python train.py --encoder_arch="coatnet" --model="image captioner" --dataset="small renderings of single solids in any pose" --train_examples=395000 --image_size=32 --crop_scale_min=1 --horizontal_flip=false --translate=0.06 --tokenizer="word" --vocab_size=54 --encoder_norm="layernorm" --encoder_norm_position="pre" --encoder_activation="gelu" --encoder_mlp_ratio=4 --encoder_head_dim=32 --encoder_fused_qkv=true --encoder_qk_norm=false --encoder_parallel_block=false --encoder_inner_norm=false --encoder_moe="top_k" --encoder_num_experts=32 --encoder_moe_every=2 --encoder_expert_mlp_ratio=0.5 --encoder_experts_per_token=1 --encoder_shared_expert=false --encoder_patch_size=[2, 2] --encoder_depths=[2, 4, 2] --encoder_widths=[64, 128, 256] --fusion="cross_attention" --label_smoothing=0.1 --decoder_width=128 --decoder_layers=6 --decoder_norm="layernorm" --decoder_norm_position="sandwich" --decoder_activation="quick_gelu" --decoder_mlp_ratio=4 --decoder_head_dim=32 --decoder_fused_qkv=true --decoder_bias="qkv" --decoder_qk_norm=true --decoder_parallel_block=false --decoder_inner_norm=false --decoder_drop_path=0.1 --decoder_positions="learned" --decoder_cross_attention_every=1 --decoder_tie_embeddings=true --residual_init="none" --optimizer="muon" --muon_scale="match_rms_adamw" --lr=0.003 --momentum=0.9 --nesterov=true --orthogonalizer="newton_schulz_5" --adamw_lr_other_params=0.0019 --grad_clip=3.0 --steps=6600 --batch_size=384 --epochs=6.4 --lr_schedule="cosine" --final_lr_fraction=0 --warmup_steps=330 --weight_decay=0.2 --adamw_weight_decay_other_params=0
Rows from block 4 of the image encoder, named by matrix and row number. Each number is 500 + 50 x the weight over its row's rms, rounded and kept within 0 to 999. All counts start at 0. Numbers have three digits each. After the name is the row's rms in percent of the matrix's.
# convs0: expand pointwise conv (encoder.blocks.4.convs.0.weight, 512x128x1x1), inputs 32-63
convs0.29 059:468578440506516477416585486493543498433557455534524512517530459466539469527524515501524506522504
convs0.30 098:516534520487462495407480575545511523508603526537528440502468461448505519495441586406597475486524
convs0.31 059:474538522428603455525492476522469561454418534471496474493542514519485578544485545423458552559483
convs0.32 082:575495647411516559526512526524486591484506532506459467451574531382521474480500485515533512568492
convs0.33 085:456564540500401414427517477499511573563415563642536452574436505521516463503516515559476573512485
convs0.34 075:519516447532506572568470479459490574521579520551586378430489537543513554509594482486482482467431
convs0.35 100:505533497548514559540550546523520492388511448565514536606531485555461425503450425440569495509550
convs0.36 095:406387491537481456552524574502544439582574557527476535507446473544460462440521511584472432470549
convs0.37 122:431423536445480421463587496566497472466524416449594563471434446504514451504551520468511463527539
convs0.38 067:491410446448581446523550532506434536473541497509449529508452478457488491469572645493466530571438
convs0.39 102:466491458467603423487465519491444521452577558516484538503504518519493528575392483404385567504518
convs0.40 109:454432527495520557488400502515509635468470503568505515489476562542523459510522621473561501559584
convs0.41 072:552484520471513494489518566463533549457540558447537518585513547569484497481599533481539470596526
convs0.42 107:538508473509536497467527523497485489486481592461554436532473568480530623543499460409431509524493
convs0.43 116:545553535583524644414531499483546473487488453494542459637549508464495427478475395485469564488498
convs0.44 121:403532487424457542351463455604397492475508426482468554455544529479560477433564560517549420522563
convs0.45 069:501457477522529506475574573520531599465468454531449476469501540454455532462454534539520483453521
convs0.46 091:509513468519490560426471484549543519508523506480421453570444408444528564560502427493534485545518
convs0.47 084:486559494504478446571518417594475392543498414451529465461490566519500492467495466573514495554556
convs0.48 104:425437544532495480554558504535502505539484528455485538530531481556494398444483369560492414517489
convs0.49 116:540483551427568456579486477514522512539500564501569581532497515457488438532538416472471511540524
convs0.50 130:520490503566523391478583506545587527571529443595513436470473439510467527552536602477414553543607
convs0.51 058:518552564566503519513558448505513562518426520517547470475487450469505466506608520507584542470526
convs0.52 084:425488485518513492536547379479443497533539543556516433525532509510469538505465477521511602524450
convs0.53 062:486487548546488537604481468526551423476517509429577544507523444467519486479407485534497559493527
convs0.54 159:544463561478475519467465512575505538456474560536521478495507489501501454388495475489527528410519
convs0.55 151:421509483382427515610518503482513509463567545517512594605510523470483472519524504424518464512546
convs0.56 113:512528458545482556518533473631428515486476488443470524405485494430477526434435517493536557542442
convs0.57 088:417516544522544509519505516426486518473482501477581493480531444454434451562513426466473513480485
convs0.58 083:476464542470498551401480481502478444517520480452380551450602483534544478457547503555545536507605
convs0.59 117:508540544532458456433526414465542526560505616528517470486452433526479464532581510478455503522550
convs0.60 051:503453405530519534540555476595573466445525421480566490361430425615541515541544541555477539538490
convs0.61 069:524580534408515458549481521470477491479419424593559455516467495515491453512485489478482421534578
convs0.62 076:463579465510477542425457489586406517569560558525448505601482422483553548439494454601508566574489
convs0.63 092:551451534505541469434490537471615505563367532434564564533389497552534520549502508502480544504645
convs0.64 103:454499550580473545557491461472514534452524468491479559537419483520568527481521545576537424512497
convs0.65 110:604544530529506588500641610498482544406482521474486491475504600451529431472547563520526491579420
convs0.66 070:491504577520451490496422473516547425517506470425533419464571515531501510481548470574414460489509
convs0.67 097:412400473410447419505520444499500527589510550563418464512414509468446486552430485469486578517441
convs0.68 136:488509585435518555561500579481420510499480434465509534517367483506395464456500461415596434518489
convs0.69 114:481501547432528571471446407563494427556456496594481419559445558494519529481478454411496509479537
convs0.70 088:476472522475519582447528511523405456438464446574472489530442477452525450552580432507462474462561
convs0.71 106:478522488469509478481507440505509437555586591504555416512442475410467503475565473576500435587537
convs0.72 093:466464489502569577429475459511479542533478464513614517391559543468512518457440472566482536451452
convs0.73 117:522471486488521441509513552545505636565486532584529531517519472477500512512557459583531575432531
convs0.74 110:477522585491547539552482566484512417460515505487474530560480514486571493559480519439512442462586
convs0.75 083:485410494511491523515518414516586520511449465578512453571490550495469443571542542438533530540499
convs0.76 109:536466533528486518609493414543543444529439415575543496503418506459544577543491455469511471561439
convs0.77 086:527450482498472528467408514556472447437497527545507486512453511496518466439483533495521543604465
convs0.78 076:425423563479531470511424443544520519496490514431543553482409524545558549572512528591466489547533
convs0.79 086:446479489507468458478489451564499531421491511589470537430486511483629423474509490466406452524504
convs0.80 091:526534493599500485496562597497417501484491445444580552521395497526502485545542517561454408460482
convs0.81 116:520529442557546428474489493493533538492480492487469454570400499501428572548533362440473510526465
convs0.82 093:420421545453421396522472485423460556532546491510497508469433480432537512486499493507477444505523
convs0.83 083:481502561560510512537523523510454428504552443561629543493505455546472497542509454401536541571571
convs0.84 120:552563499573581524555466481458582528449507456566437446481536434542503569536486501455519489464477
convs0.85 113:514468524531524498394472447529493455559514405532420416503534501475494486441538510562470513448480
convs0.86 101:566504495445486499508532568482503555643501484566586456490453456455508508526479569480499541532521
convs0.87 121:643528558514434539426485403510556424436397456492532529467472528460532554465500504420365520457475
convs0.88 090:552412524524531565490583520461545425435499493532517455451489601422529439500534470523562525513538
convs0.89 140:562515507611466567507523588544571462509413408482498482486469568436530550512518549485519416487442
convs0.90 100:527429525442573434562506586488598463489527472489598601542442488514396491463530579528496454586451
convs0.91 096:550457446471533441566515532482461559522408556579402509536462521423407514459526547499568487521534
convs0.92 089:508581482530503457467509532466556472539570510478418586564442444513471454464483426516474519504414
convs0.93 091:477479595478527489578491527531570537490555511504497477489491476448492441435527475463538506462455
convs0.94 110:581493505437498476510527543458490493445439532500488501545402459601508543473419466405458543490499
convs0.95 138:517436514411476481492617456614550539528503488539410420466479471550473518416536554422417469505403
convs0.96 063:528490484415457485567509514491402488499506482476440539553509549534457571502543494459445494573470
convs0.97 122:556476491442480477459473482536523543476487450436506486487452487453547511429516542461567532603540
convs0.98 111:522533503587537526413396586466405543497421478486504523495590464420516514510522455492488531412479
convs0.99 096:447422610478567609502522520527507519489545486555445439565476532471443433440535442531545439385498
convs0.100 101:508451592421513552514498433437505475416471519508417478460449546607498502574502438382423522533432
convs0.101 066:564465476532489520507530514528560453437468491531530500485574500449419549509536505541541516512548
convs0.102 078:504527594436555463522465504419498509477546513472505446462518416450531508565544420471501493489431
convs0.103 068:550566492493571441449541458545519541479445481469526477455434495522459423503570383481473579582570
convs0.104 071:506549378511537507538464573462501555460523442450656567437515528498502496492518553472475484506539
convs0.105 180:478492482459493533579588546509398524448487478584531520512444524477528561409566500467538511478348
convs0.106 143:381498571523456490526441478484478489507475439401540444446495448489484490525528570563552520400588
convs0.107 110:566530457400484547502509471482575556493481474471532506569405505506472472513444517528457542465495
convs0.108 098:516492586447534508547456506498517461480487498421534580447459484495484503478513482580526462592487
convs0.109 136:448459464436527607536576566476558507464508537468488594564571540525477481506556558422590432458516
convs0.110 092:614539517632469557558515579475456420548512499526473528491592579493571564447443476468524492511535
convs0.111 105:460464551510462504492562415414522560618548510472538536566453480542455485553530515468558529639389
convs0.112 116:504510463524486545544473541468544544486515443510456501561508628574474500510491490434558430571507
convs0.113 091:487487604586399466588464611567470375441483431503460434511495586464480517519545447519512467387488
convs0.114 119:511470456513557524532570595512607554447481494504404496534576616455471530502500539506502420503564
convs0.115 099:478492558449471591443503484497499430486510424461568501438503511578574548474476489555507487478469
convs0.116 147:483369440402487406606541434438484515463477518435466583506529433529594550446577487439512532473528
convs0.117 066:521494536468536532504450494486511518549475460482396425486575439619526457536492486508474516524471
convs0.118 107:481500489513470480539411502534583438542490410516519446553497413575540557506495405543503613592468
convs0.119 068:400560462526548498518522489492535455462510585592420549517450509481477470504418425455484468505425
convs0.120 100:514505498506527549489452611531509375533446503596531538526525464593457429557482526486474561585560
convs0.121 098:601456466425533579535560459539518449445528473495471475583478589521530412513551579526508478557472
convs0.122 102:449464554530584526426484524467447488516561590562580513547492459479553455441546530474536427565443
convs0.123 065:554459443485579430486469385534491564523523418525564554489517552505489407490479448469574561482506
convs0.124 087:482475546434464498469442521574548449556601541547409542481567599501411517527552511509507548435547
convs0.125 099:539463506473469470558452521529559536533501518529538491511581520521525505476518612572555496569395
convs0.126 109:558499514497452597490504486475502505487457456461498448644409490446554551449475479463452574517525
convs0.127 105:492459432503466546418413489494537465530478513537432457514464396486532594419533466486479564578490
convs0.128 089:570497457491508614486517514462533555510558549541487558538540512517526566467539517540514552491517
convs0.129 119:504403504456390511451520381476469530505483470482476481517557473448443460527503584480456466542479
convs0.130 082:554567633458507567520537470510516435533462422511554569563550555585520420543487437446425625517535
convs0.131 129:452521552507449478574534561516505540568488457611489490412484430390526505491586547439471464453535
convs0.132 087:541533496505481564427480467548451551443430444479557414509481535472497532430564486491491564571576
convs0.133 093:509408455470526524559406554533446483522475511596456511481567471601448460417536518541513498481569
convs0.134 082:488554579457470491416411544522465526402587535551431502420549473526571508473566516547521524474524
convs0.135 093:524559481577520502509554447480451522521471594605481480656513602488523468551498552527518447586486
convs0.136 097:477529543537443554460570519574537378461483505471485495530403481462474517517565500507475525493524
convs0.137 141:468519482360476474566555463547525479486452540437607484496463448507519591550488540484507589501528
convs0.138 069:529526447499512537423406482615415506527538599529523458581531483461485512413480486595529485509499
convs0.139 083:396463540494381467457519592535492504479449561546517443448534496562517557552491452573474476562571
convs0.140 076:442568448523462501491604506602383537555504463524459497494562484419483457510559539420550432579526
convs0.141 076:518537535460588517481495465450502468519472520443481498491543479449523411527462483472539541562505
convs0.142 118:610416479449534500492498486561550465525597493532496562494546507557491511486499580479489437592535
convs0.143 096:513461517505488542590534497502557472539613550515527562469430454587575545450548490475531551630633
convs0.144 071:556487530408517519507561559458546544440545542494449521556513535518481495469485455469437533489477
convs0.145 108:486469540567469488475456533505537585532456475525537564553482480662512450477537548540463526515482
convs0.146 074:541558492474392495497455464494488503522518488596524529540535516482520479452546460541458509449454
convs0.147 088:506538579472544468571621577492511484439558551515540565544483422634592517463526483525503430546651
convs0.148 093:582507557453502454549490504587438436561506513476507465514460485470525535566557516413594490490558
convs0.149 090:461469489513443567422470476598533430468396420490487528515478517514527528411519581466500459562543
convs0.150 134:636490543556533536471512510483529546498498502515555471555570539467528541490547440504519527513536
convs0.151 119:534391519486460568513538483530597532549594477474589527455452511459372434481502581394416435562494
convs0.152 116:452445435432566449524512513504540550499591424502537539506431442580449466455568514510479506509451
convs0.153 077:535515530437492515528524545542573513582528483472515523513516516579457515497565463441454511514539
convs0.154 113:622503593446464602407597433565525475411515472508439589495454574496488552464494628568516498487467
convs0.155 065:554491575538518506513509439508530472510442558507544638564566485562409500451444551457520473473434
convs0.156 095:428497551477539497552537479499491541495467464500521418573533482545481570387441466507463581590435
convs0.157 084:461451427441478537502440444456524565477465576492517497509537599482499464570383509544603456482562
convs0.158 080:560407571469504517442551433549597562478470589572490449532521435417455468529479428472456489450516
convs0.159 076:470541452447482483468408521401617420502459520462511533511495540438582523466573552468541490494465
convs0.160 065:490540469453533511565478558503453477420505539423446515439458397461509367504583461491440472556493
convs0.161 099:573518456511544461488526547475429512573495400472386478501474453498527504418446544480526476537456
convs0.162 104:535548480477488523585495452560463559592498618575445568549506578556448483455474484523497496473451
convs0.163 077:418481537434474530379504502522508496527573493559442563550426503555439543551461501454378451495503
convs0.164 091:446514470563426614522483456528542418519600446523637501548561579569518526463467473480454563547554
convs0.165 108:449607554395503512510405429509534418478479444440399422477469470528553487568578529451464506488492
convs0.166 084:508544431470514526423554568560509491510521579466560499437494396523522479540478395552448570503547
convs0.167 083:460491494499497456465539367431506566489455494601548451545529464446490473566607362424491479469501
convs0.168 080:505590464434483401444518578477541491467489487532429454544480431522482467462473514540502435486480
convs0.169 094:455544522459589556475579521504479478399483546385513509437520520496515418460425510462472539583467
convs0.170 086:458495455391469455463514579521436504526520503489483472590530501431381428474499439442544478464581
convs0.171 051:490451482416503566438492462401573501522551445555457481445441571570441518505517483412495461533561
convs0.172 079:494430532498498600473488514458453534551578480553416447440568558562436494607465406505553494489501
convs0.173 104:485373496566523517407621510553575436549513541479536393436508503483491473570421466512444576532442
convs0.174 085:496453520522451535497503538492454482508529543393533487506448571436485529529565579487512483420507
convs0.175 099:515573483462463477501510529569527550503521480608481533576435572413472517400551569439613513532494
convs0.176 094:527555572506507539507550364533564407496569425461476492516512469458550458627539453435426516513491
convs0.177 049:456508496529575569473410520399495502548641538576479572537431498569519492542517598473503428488479
convs0.178 079:409524489428489525513467549575546553479494399395473600503498460466526496619465429490534469531491
convs0.179 108:527513483515568574565567398561551347519524460526519522554520513533448461341484477492474539466540
convs0.180 172:483492641470606510484489513526496501563578480499495610437445491498393501476537520478588509461393
convs0.181 071:504467550462512495579561502528539548530467393462464501415513469472546544505550555532531517381448
convs0.182 089:517483537537428500496499504419449604480527510545499560515501501510562449512574489446508357558410
convs0.183 114:559635528538501505535494454541572513496466472413446521564526491500498506478550452527488491473432
convs0.184 090:426536500435510479445465485501463458476525544526530439384407464541503568552368588462475457477504
convs0.185 127:561507464586452478490575459444596511446440479529468439567553558559434564382532503482580560603536
convs0.186 099:494518426504512522436495582519543647479477511488605501535479574588439516538566534456492502532598
convs0.187 072:485554498440542430571554485542479468597493486453518478507488527482439487506596500414477480558612
convs0.188 103:572518498455515492461473528447496334541540541584461498473476547463478587521532516432563477569395
convs0.189 092:480581546458479553458462458494639454459493554524515509599421442501628487589490465588494471551469
convs0.190 108:469492650513536590413547449571468456474533498501474449507486521522486555508509387543538523420546
convs0.191 136:478485580569504551531464438563472509407547504512490528441551471564518447577514461645561527504547
convs0.192 106:528496541434481493402508504564555369535521431505413423558388532405610506549562462445431475492450
convs0.193 085:471496505414428503508382506528525520511522536557609450525517479486533449624499483470533501504498
convs0.194 085:416431442441609493461497411457545482514552485528439531554511465545485464485536483520500466536452
convs0.195 073:587569474439480568544533529561515465515433453465518440559456520410478593477507559499463507632473
convs0.196 106:472438496390551503507565528481570478587511478449526468436489514528465540494549513548443561585557
convs0.197 096:522501498483499510502484538535635498475384491560556421515490561557389537585466494575522491406494
convs0.198 125:440480499409523451475501550509452622552532660586491450559441419504490500519490582521423462496552
convs0.199 099:467474527609421462437549405507487556461505539483508385411466533491476547425446507612478490521510
convs0.200 096:553577484476545496487442515490508450432441429534500460569449532566573412587557426464543440512541
convs0.201 081:371564588508432461484543535466546545572487462521545484543538500483584513483533495509487465524522
convs0.202 098:575536462552567447551459508553467396446475420490433533448536541461507503581505494534557555461583
convs0.203 110:536553514539530518502553472549495532510478408416413541518476490549522451597509561538586484453458
convs0.204 058:531567462476420528554420441582463483491439478462512542482438443480499573589466422515444623516481
convs0.205 082:527466475444507531590578580508477509537475509606435492497408526542578493386449504394547544535513
convs0.206 090:490420543399497559508563502561417534471459540441506457461452377513519466492556526511465472516546
convs0.207 105:504581522467482548527545464526477473450556485638557465519551544447540577400539536532510462563419
convs0.208 076:533452547483564550533476504478403593536457562481643517529550498550501475494534497454579520527553
convs0.209 130:552475500461495541504482519460537417467487483542476498482396401505501477582526534577474634482571
convs0.210 111:432405470569462577567571506468507563547673542445516507481497507585527488561483455474532476441518
convs0.211 092:469500577517465510494551510471467539510530496508585538592555611519495499499556464537546522530573
convs0.212 098:522594593472562516540501539563532559579623446530441545479448496493551498564546575511453504526507
convs0.213 097:500520452452480533480557470435557464497489598550435538466492444431534487530529469548400417519465
convs0.214 124:523473623445582518440496578516472539482575483626555488462372463451500396517538511511478536525502
convs0.215 088:519468469514520524490437529555452532490475414458387522469593536495444498483432451635556482491498
convs0.216 091:477530535553543482500542579560518439488544488579499432466443612487456438521461515493537471495525
convs0.217 086:498474478536454416511511553466450463471440560478519501541558472519470413455465459508514544524430
convs0.218 084:441496499411534577479500526577485542460466497493487520476540420487470489471601525476494437567493
convs0.219 125:438402520519517479493564482500527487504403564467487480425436441512490452522492574423434499510563
convs0.220 123:500623542518460507491508504513617463527464500546563340535497520475483575576514402531443480505578
convs0.221 090:457555588559546545540549498540462569457431444480596523560469675473477519483464482489486517555551
convs0.222 087:471571544409498588511474610476538612440388497481466510527473534494568624535443480473434490540498
convs0.223 093:468552510440569477549512405468448333428519422440542461436501568439424534460477515469483412541454
convs0.224 057:474511500575399582474524550513495506456346437388529486475448390449432507441536545537537541585438
convs0.225 085:454525524499488535489530428477505363513542548494414596433514553407451561469623478474473447546518
convs0.226 115:383486580510528531543462446538505517439527503510570477471504534596486430510474524519464510526513
convs0.227 105:436480546447522445557524499568469420435509576608491430480454506480475533519603529478484438527448
convs0.228 075:527525418501510457492503509538526453525619447401510598520631545605485428523510491484498492533491
convs0.229 066:506489514494404448503521457461450493518449470452385568508410502527412478540537596377528497484469
convs0.230 096:440509469513534489499502476476477552464428463462580490493492452473406429576459508509458483581498
convs0.231 091:600417406558537511529547505594434441448470509552489468547567496498491512425583458531554515527548
convs0.232 111:529482506443470565516400455510474471509520457450594465513520496525487547419448353515464506510493
convs0.233 081:570454548419490445421528528480469447499531487487483527527482602386580526572488494483542506575584
convs0.234 104:477631519486457514482495577567431442522469445478477381507574500563522503474488436513487567402497
convs0.235 116:451506505550557512533465560456533552552512502471529526398484519518487489532539495378536437530504
convs0.236 077:577556536478462425521447489567529521469519497472452517563481380502516441573534461587532458571454
convs0.237 099:445503400473542436440565438485520535616414551542465570530567524560566470594588521475493498523460
convs0.238 108:434524458464535518530499626552507487492457586534469525552462449467548523537500566459580548583463
convs0.239 073:480540419469452562443485615512469507485421532473506450480451477587497479554557510538458611510521
convs0.240 075:429553540478577504540460495574518506427449533475446549410481511532578509514485577496465473523466
convs0.241 128:424518482426455468436610444591511466502589426526447580427527479527510508485519566517470464450555
convs0.242 131:483551509538421492438455449549474555480441572555474525471434528505496494453477476460426529464395
convs0.243 121:468547469472398469509520496498523452530497456503521558470421448378414463402522464458401514484498
convs0.244 082:394471491477475489513531431431518486472488495469548472435568519519485508498483508580538483426531
convs0.245 124:449536507541514462522448598513495446458509509464498462466483532532531519500572504562466475449581
convs0.246 058:542518501501492478570458565509524479579548485511454515460396454555505565450524549453463468462462
convs0.247 068:495539551515564519450510470618580508533507546553532585516485437501522615480464496492488505592604
convs0.248 109:462461504455418456392545476459478543503465568553495506483485504567554494567460525394489527484480
convs0.249 121:438564539554474548481513573534539367567519524487581536452480618439493548559541548480489446595525
convs0.250 102:472509513518528544517559517440585590556493502521525532519494477512481514481473524358559500479495
convs0.251 096:452524567521415455489474462507522577409465511519640432553488420495500419519497502480519594511436
convs0.252 099:514502482515558527608547590530528522518437484495483503434554606458503561452501619472511461519427
convs0.253 070:541596551533456538480441470505477419491482485474558509457468532520597474557550511532505487563453
convs0.254 097:478516489492462477481508470503457500472471565464509571514521474484633484490488447501553513463499
convs0.255 067:580445487530503548518562553466447518530473429549439563496521483499518477500446445556532574452531
convs0.256 072:453465511560553537541512444424478579521542513495512532538555518469505459474431527455409617545461
convs0.257 104:465506456506445597571596499523482544549585372474417438544497607492463479526555497487427523525419
convs0.258 113:496619467489570515440501445599544507442517496503432470495498463426524498611457450419542509560472
convs0.259 139:435456566503550542574441449581444560442437489484452507427523495519498491525455482540579464561477
convs0.260 063:433444569477504543466424424487506570547436565514448479574574523425543509487455455494423424530494
convs0.261 190:470428524473497520497587528403550511550540534413506505424489417471543429546446454495573512424516
convs0.262 098:499464473522510492470509529436547462418532502483497521540455475510494439467551524387463450494450
convs0.263 072:444580528549448597509457515612428470512562527418523542490458515533576434518461438498431557540521
convs0.264 112:540512412547578533481579534496402536431502550466585431472477567452519500364483465510511521587513
convs0.265 117:476471499464427526552466609508507470482485430469502434494575578509529566518549577505453474522404
convs0.266 082:546513467530591548343512511536550501469479535460573413508516424442458497504479507466430590484437
convs0.267 154:499585422499430595589495574509518490463526466442513550513520616469451464533547521496542462440477
convs0.268 094:610520455440494502427464536501545566496507492529433518418466435553545485535526509480493547509570
convs0.269 091:527581620523572482495484495465517539511449600517429487610484496475478519530546552477400394482498
convs0.270 118:498464543488438460514488548520480461574508534488388505454470485445511518405515580490467568519574
convs0.271 099:484476458458502542567540529684502463511432478408479496495480461581401447460514377520390560550561
convs0.272 105:559493473507497536456498475490450511426489485445501488538498412524559437530505542430525418465402
convs0.273 090:533558515563467428556510431581465504545407424454517470464541521536397474553516453482463452491499
convs0.274 100:486556388575470461541520546490419428505487543500581509526524629470470455500528477458385587511569
convs0.275 105:542517575504497485428529504547511448532554531522503528491456528459438445516527493493513511578653
convs0.276 084:514489494467440461557579511426498582520543441573509518458517485510542487408522495443463423483498
convs0.277 114:489497530449485516481500509537454446384495397531501445422496487500568496428526514556567492609498
convs0.278 057:533511504608549560419459490512481425484564555453521505535518551441455450542464486463523441472478
convs0.279 080:530580494570499504466490567591484471420462444490557462431582486536577483454506427510532548580489
convs0.280 118:436418527501520549468545506477471533565598425534431467552460451530466438494577513519526475573559
convs0.281 069:470586431458526576436456551604533616514489498546498442634552543476527535437536522592508490448484
convs0.282 144:494463498378577464455515405480562593577526423508514520480442481461472460442526496553444531524493
convs0.283 104:490557558471394467450480537593453551518521427480485531473459562422506573537617546422448502483507
convs0.284 090:544545539492504463493450507530475505441482468475452626460512385459579458593399487541410449501519
convs0.285 093:563504469519559449459495565518478434415582542514464535603526583526476543534547443561482508500489
convs0.286 075:513457506520559491472408467541411444499592558541555532554524511490468507471567524556515479537469
convs0.287 105:442408463597528464577478454480505523514493533520528517464508532438482481490481593488427488553496
convs0.288 085:508489506501525468455521484515466475544523525458491435454549455432438442502504449519475507470456
convs0.289 151:545533548541497507540541459544408512455555518480488466500539505573516484558509491470517510422571
convs0.290 179:512503474582533493469425450489578490486510501496440564484472445600518428609548478509503482527575
convs0.291 076:512533467531480529482523517566467509514481447474510483370539493520463517442490550472564546585537
convs0.292 077:428526418371532541442475545511399542440564444528429524545501568496553508497528555413516597505536
convs0.293 110:532567489507584511536538545502575443517445426441535548553484534406409466475568554498505410529477
convs0.294 087:518468459486543502468451525475474482578500420502519552518506496590497494506597537476563409509497
convs0.295 084:581428518538555384497443485460547506464433527475509548449465501538460461529467538459547472442517
convs0.296 095:485540619566503544456567501510482469462433511520558420523505579513565460450520471542557517544501
convs0.297 093:449437518545506451501584551462572512527596473431578415543583530542543444533565471520538543520453
convs0.298 087:484515452550522434474462492517615458502476524470511462527529498471530473474547461427498507550464
convs0.299 072:527498444525499437556503483496538551497426552669504548408512395476578465549528451540508512470505
convs0.300 128:485499457551473597551544500548424620484577494475513448547476441477509489455561510573409537503499
convs0.301 093:458503565448536549468486525532439429565560493508505486409510589564565583481592482523565476478426
convs0.302 127:451536571540525523509547505550569584522498504486496529414468457441416434352550562485461472534528
convs0.303 093:515518546543597351521467527492562559482502434456565549494456475440466531447507548424511430553422
convs0.304 077:526549460463484530539480469473451494486514460467534386512422441507486540447479440563540470491541
convs0.305 067:420403430485477549485496495539504491440609518562515468548507538451414567503520472548548470533531
convs0.306 101:459582467418411556492549582530463476477451529501478619464502526536575417589459563446498498566517
convs0.307 137:492529528459548582548464514518476450535642441469563566571491535511541513547495481534614533524437
convs0.308 099:441575398423417520575427504454540538531530575523517539572512553617450394448444428553489473501396
convs0.309 079:521575486521476484541395485510452527441450499484480511572511480593498476456497477495478494571619
convs0.310 138:480526541530426442425548442598455433558561544503561421461453493550436507547455476519469501515442
convs0.311 099:517627623491517570507634491450505549524464551517535529438506599603490466484541476560462548452443
convs0.312 055:466457502439470533520474541519541557521453455552515442548500507517580512537570418480509508511506
convs0.313 110:583543497450452480463550589552475523498550550515437528518488507512437474439521506453493610412512
convs0.314 125:598622509534617433503540578476489511537476497510520540501417471498477425511470436601457529526536
convs0.315 075:589416548454611482566425448537520457541521527574472491522537544482508530466659485549601482480479
convs0.316 115:459502602445488470497491604489495357482453562462555446475441517535403512457477590481446559511496
convs0.317 081:555573543474544471458519453531464532436489462478460486499543568461455538486544521465452487561492
convs0.318 096:466529522454446521512421528484537588501485609541508520511511511510488479469543473432480459482575
convs0.319 082:546452412575593460550516540568479562474502411464649485586528480540391543490540488527526476550535
convs0.320 099:495476473467549507479447554530530528483535565509542446547572523438481560500486540464428417579570
convs0.321 096:491447430521523623512408508377509541448481452504484599463520532551521478510486589500491445546429
convs0.322 103:551479556600585448487439483469491414433509564576515544519472568490543479492432467422524529502525
convs0.323 086:496470452416493513466489439528463595496560387458595565500517461458567416458443484526472496535551
convs0.324 076:368513524409472556433553583543625453569513491544438454561481373484498479506456540467478491493563
convs0.325 117:536483579477555513567524490535499548617478560553454537519464548521567591505459538485402542437526
convs0.326 093:423559482544542531442529485515571351440521467454465482473457506478554397494516456543496428482567
convs0.327 083:479455515488577524547435556414433452448538464522494469466574527485459544473575632525476430459521
convs0.328 144:457500472555447505536402604506543466543551516477512569491527566528468515439517585560500408460477
convs0.329 089:493480524484481562475462505399519519564543490405492531453576544554525471517589486537571494451486
convs0.330 077:383480560623508453523527401537492597545515553487535510569458482572437516498553500496529576466512
convs0.331 088:543551467493480495318485542559508457495392437437495446591483489471478512512509388524356481522438
convs0.332 125:499517510599555622510496478545511448522535443506490525417440571456500435490573512455590462474511
convs0.333 082:445421446475396474438494517546466498595525492509458544492544485583444579598595417467446462550547
convs0.334 111:440538505559368573481436442516574499516473492424479528437530543510571430444460500473453529548535
convs0.335 077:566498443544470427453489550529469561489555491564451506527443509499446520484417462425509570573511
convs0.336 093:452515521454522533436429569557467537481463451473551455551470550542591445503542562418545554497550
convs0.337 078:536493638417501556515467570499536512494468410520514436585460515533491534560639431541451514475471
convs0.338 142:491503566512525536437478540498527615496518593540521474459499589487514491468456516479516486505539
convs0.339 086:503539478466525534459449466484485453516391506574514468486415592434406530488503548463541496549557
convs0.340 089:572489545498451470386454482515534573455576546446421489426415533432534447485528469512465539406477
convs0.341 108:454506377426480506508516529567501465427487435504567576508584509467520536465588506412525535544506
convs0.342 077:544439429521460542548433526548422566485526495506445550451398504418404522494452491498584641500574
convs0.343 088:576602513576506508627500595571520465541545437479516571535597555540512450401516524428454513524569
convs0.344 123:563530522428530527452429549527479563518517474505458508480415415512498566551505564460473432539614
convs0.345 089:450462575468528486518448407514537525618492493456492508508459456596490424490528555428536530535523
convs0.346 090:447584466370592490526537520443522585448440521474576500559544439503533509546477474440421560490419
convs0.347 081:480402472568468465510531499556503549541606485475469447524483452578446488358639460555512517508596
convs0.348 117:470397525537463569509581485515542540466441488613445545531527538568630508474512431545431469468526
convs0.349 095:582547474501349486456512525457468476432485506556440540569493509491425520499532438593514527517402
convs0.350 104:504500476433472483463476512490501669511470587558407534460506479519589484479420584423364541487474
convs0.351 095:514432535432492542458518518519445486516578468613424510513451565527506528424653621456452551512469
convs0.352 106:418463490425486487530560453590497437448501495522592547489490498546437481503558477458478551522576
convs0.353 110:550529567434487626556531522502423478498530621520519519564411513529486549539582537517527457534487